python train.py --gain_aug_db=6 --norm="batchnorm" --activation="celu" --stem="single" --max_precond_dim=1024 --adamw_lr_other_params=0.0015 --grad_clip=1.0 --steps=7600 --epochs=149.4
Rows from block 6 of a small audio frame classifier, named by matrix and row number. Each number is 128 + 32 x the weight over its row's rms, rounded and kept within 0 to 255. All counts start at 0. Numbers have three digits each.
Before each channel's rows are labels from the 100 clips, of 14848, where the channel reaches its highest value: "loudest" is the band of the loudest frequency at the time of the peak; "responds to" is what is common among them. Only what is clearly more common there than usual is listed. The data: melodies that start on their tonic, played by one synthesised instrument.
# c30: last pointwise conv (model.blocks.6.c3.0.weight, 256x256x1), inputs 0-85

loudest: 1000 to 2000 Hz
responds to: square lead
c30.205:160068084092151088138152101114128088134146082092091178152154152176144112156071079143106167111159125135168099089123151183148139133150108145079107118102084104126136119108095086204054154138110170092138170115150154181147116144141184124165145138142095152167141172

loudest: 1000 to 2000 Hz
responds to: the note D
c30.65:159107148119143115085113132120124128053181110128165145128150087106212214098119102144096090108132101126110120107188181087155157150131124153057169114085070096146131119222117121206098138155067112121116120126118134143113118111097116177101147075150103147153131131

loudest: 250 to 500 Hz
responds to: the note A; tonic: A
c30.20:107101094116117118144168066160131106146111147160081143105146135121125129157087097175123107181089126118115139102140131099165163096130163113130191113073096135128117090121078227181109193135170116124099178114112109147141103158110119123151136143129104092120170015

loudest: 1000 to 2000 Hz
responds to: reverberation
c30.189:178152150074163118158144121137109152106108101097102162106120117109190107107082137088201084126171083177145100099126137163104143168069121133084158130137142087183119186120104122221171161055126104132125106103145159052095115124113132026158150094118106110140080082

loudest: 1000 to 2000 Hz
responds to: the note C#
c30.226:103120103129091074166074085130193118109157158137093131131176145166113150126105132138051104129121136129121134108140133163081097142115155115097141098135131140131135109156106122095100165212081079079160085030105134141083145098057098089124095147124131132138126126

loudest: 1000 to 2000 Hz
responds to: the note D#
c30.120:142117143119196118113134159112134142072161071144152148128091123118081144111094142086092147137134092038133120086121089205097151066112073102179126170056137108106154107129158113121182116183111174128082130117083131122176089152089068161111167094096189175136097136

loudest: 250 to 500 Hz
responds to: the note G#; marimba-like
c30.2:227076145042091106134111143086137161098174125151080087167107178174111129141116094124119142110174093115105145124160089108138161125058174186086119169130120123129186149166150161103104107119124085169141117088075109140091144099112074092125150119128171158126100173

loudest: 1000 to 2000 Hz
responds to: the note C#; trumpet-like
c30.136:165139132119092159181146131150180069127138099101102147072086085114184130184154125129127130185153149189117115122134150086093072145189134102150137120139125127129077068067111139127119116159194121123106120175147126128135171105147103148193171190177141096123122117

loudest: 500 to 1000 Hz
responds to: the note F#; tonic: F#
c30.95:104100130064102097106069090116119125212187124102089080148142134075126103070109175099129146198068193138180140127149102067190147086085127207172141174178135134108170063092078124154163088193137133097090136113086124087099108135108117130156068101151198100138125069

loudest: 1000 to 2000 Hz
responds to: the note F; flute-like
c30.239:155143157157139183130168105135168135109153071158149145151072135102145133106154197099143138104084129169219132054131041058131065138158162114097122138082058058109131088169135119153193128161121111116180130076162089154122121165086133141113153126162138113184120083

loudest: 1000 to 2000 Hz
responds to: the note C#
c30.127:152143101098091076111169120156124152177150126078090163221188164167149085146121188080150133116167121128132202138098098087126072145106116105155147106108157164123102135170133162104083128194121117094144105061128151136158160129173142083153106077053034087082147099

loudest: 500 to 1000 Hz
responds to: pace: fast; the note F#; the note A
c30.201:102150156100134117117112092124124129124131123092126107142115218090100062148078137084176120113095111107141123174118070091115180178114122139170164089185081082121107134122139108167104088085119123118101138144100113139079125133115150120098118089113137119126110115

loudest: 1000 to 2000 Hz
responds to: pace: fast
c30.110:139161136116088122095142121128120134110099141117116161104152135102157152117119104083113170096149113112116171137106077104102156160062156107127151131097154088115117126095118131035149117165149127157105131126155096099063181127096146165133133078173205140102073097

loudest: 1000 to 2000 Hz
responds to: the note G; staccato; trumpet-like; tonic: G
c30.234:103114210146151152162129187146115102176121109139121130085121149107140136106111172154086130104128086169161189116104152110103125176144150148138193109097141011133112132104045116099089122171142185071142089210115099179137062167146100141071138100135153171133096152

loudest: 1000 to 2000 Hz
responds to: the note E
c30.184:077148089186173163175171107153110065123182106184136137134088076193098092092119145070088108235179158192122118125082133154127115144173110150124195114150118138147137110079121114100137144180163068145067129154115120098124131133067151136209119126110102135157159087

loudest: 1000 to 2000 Hz
responds to: the note C#; staccato
c30.43:190139145105065202114122145115110194062072161102145102163137123129122122155135135163137156153142175102111201107116087163196086157155151079140200148116174130141108098121149088070060117121215151150117186073100111132178097152183142139133100071110109121087134102

loudest: 500 to 1000 Hz
responds to: bell-like
c30.44:081132151134145111135160156097070124152127102109100132137163079129125086076047178146132115056087152138142113185079124196167200118083188123148162105096134118090164142067129133129126130106122148124116122135132130087131132136145067146099169151093093136146107171

loudest: 1000 to 2000 Hz
responds to: the note D#; the note A#
c30.230:139142126119159121145164099084115121129126184176092141112072087149131130154137103083148171125119129100128199091075121140097126157088083102133120158170155153119105141126065100172058118131096142164150129151115144147112126145113174118109157105097105144111194172

loudest: 1000 to 2000 Hz
responds to: pace: fast; the note C#
c30.109:092182115170153120145130230176168104148113126099149137074110146150160147184138095220107108124132160153106107092193204124109125150165129135060155114142151090156120126078108136156113129114144127129082105141133136122127141173128119099124134083142093126112086108

loudest: 1000 to 2000 Hz
responds to: the note C#; trumpet-like
c30.77:155177128125096133089152151142154195104123108133089128129108145092145105121172109168104215124218184101077140077139160127131127112163142123066081166102109131139178093138103072085085117154163145115150100158111086079110130144040154149133074093101082112128133102

loudest: 1000 to 2000 Hz
responds to: the note F#; pace: fast; trumpet-like
c30.14:139131128097081117193150132151104128082098161195150123205119140168104170109070126109120141138151124179127109135113126096107097101154206129146123115194135160126149123119143107164156109188142126118178119096100108101131201193127092143146064105083139150157133073

loudest: 500 to 1000 Hz; 1000 to 2000 Hz
responds to: the note A#; oboe-like
c30.131:092171122115183105096169140103073163111119209109137148083168096133114112137092103128097059081154092083141096150142179181069108089117163127137093048114169130084239104114188104163117211150114138150131121112226167111124119120147164148107157145128185083140120106

loudest: 1000 to 2000 Hz
responds to: saxophone-like
c30.58:147149105141146124098074122098126145155108142151181079195106114130142173205168126145122178129126140134173111120164118155124161087131093150134153131213127105097127125140158151136121109119087159139219146144144132137099110149153114117145141150151137152104199129

loudest: 500 to 1000 Hz; 1000 to 2000 Hz
responds to: the note G; the note C
c30.69:157098089143152086128053128144111085101172096152034064096137140133101149076130129096160161089125166122094123097198183108137141045119124131135153199152081130129152098135138134042216143202059176138136128138096082079124107129127150134132153127081118155096138153

loudest: 1000 to 2000 Hz
responds to: the note D; the note E; the note B; tonic: E
c30.198:107069145190170141045132074166120115055112165130170094096143124145114131161081105108159124076103071190091120128171092176142138117092123102098181112150080141163108138065093133128110196185071122121091053125125136149129140126105101119113124094129115087084085078

loudest: 1000 to 2000 Hz
responds to: the note D
c30.143:091153093151136107117144178096163203127138188120127077177183113103149132134066138100139145087107127221129135174137113148150133170135128137067096108099120075164149139154122102100112087161113172182112118113081076132125098076120123160162104141096164127167169146

loudest: 500 to 1000 Hz
responds to: the note G; pace: fast; tonic: C
c30.25:149066112129130101137178125137086143121126158118098124139149125121118069133061115148090157088082138090123102109098123103141111143100154109073130120150171157127157121108107141142114177106128202163117112076120133131119124042118109131110067133131134135187122121

loudest: 1000 to 2000 Hz
responds to: marimba-like; thin (high-pass)
c30.211:147062063111107103142111179133095089123165149117062117094110116096131089118099115112097104104054130142135141117145154161081055117138130071111100173091185148068151124156111154140052157099104110121113160128145192080123103136122120092149126063098107098133108121

loudest: 1000 to 2000 Hz
responds to: the note D#
c30.24:125184096132154118117109126120035121138100105135153138107191072142087139102093062088120129115134103149126095096095119155119096189062076199120188116107208126119136116105130125085161091179198123073135144157077129164089111058097137131167146199120090139112137124

loudest: 1000 to 2000 Hz
responds to: the note C; staccato
c30.158:143088137109115084160141133088132135075189171126115130126149164142088127112121130123125072151122183139184140068119070093142137162120159127106114088080200101106158097158067156099154182157134117109132139094125110114095129196123122115127127086125138145170201114

loudest: 1000 to 2000 Hz
responds to: the note E; flute-like
c30.119:102127116065162099147145079175095159041112163157120157081085122119080192097139107090132194149125189162110183094184113088075151055078164064101126120145175142103148174089124126152072105135173159149120149099152161081130136120086138113133124134094119142137188144

loudest: 1000 to 2000 Hz
responds to: the note C#; the note G#; tonic: C#
c30.105:122203151137148084078136168085089148108145145132092117122103112106148066152115128069114103152174143146090164123150095098175152069169199188162158155145068165182105164121138120181140146088156091130099098090183141117100139169166123162115132147102062156138176149

loudest: 500 to 1000 Hz
responds to: the note G
c30.55:067115211195112105056146151164132106193159147093075125108135166067085076111096115189133120104121151107112157146204186171124122127200154104155148180190109157075155129158052126154158130161097186144125138125130121098106137106128118151135137144087091100120097165

loudest: 1000 to 2000 Hz
responds to: the note F; the note A#; flute-like
c30.228:152153134169170131155095132109188137146082126157113100131147170171138144170108165107162127078146173148175097103141094194147188160140162162168160111113138125146088148134160151219122126103155141120176105117127137098112126122158077111167116154137183094151131154

loudest: 1000 to 2000 Hz
responds to: the note D
c30.35:156093124099180101153112097104185147088135125126141125119103138160115108119178171139055081142117153144200162108084127079151113144085076088110116072083145099111143090186120121177114112090189094181123139129097153120103183189183096080088138189157085123110184065

loudest: 1000 to 2000 Hz
responds to: the note G#; trumpet-like
c30.133:184115109135136138141135097120112154115084146126132130104066144118165206068107127196116057090155106031065150165079103118109150109067068091100129126085069053079140103147102125118149066111121115120146155083145098095155182123134113112154144101149128185158140107

loudest: 1000 to 2000 Hz
responds to: the note E
c30.170:160151118149128088143061156128145131114123128159061128123089059164089156156112177112107109172151150088134053081123103111108137101110129181182118121106141121091177138094116139139077129150083069133169116112151130112175149124150120097169111139114085064132116130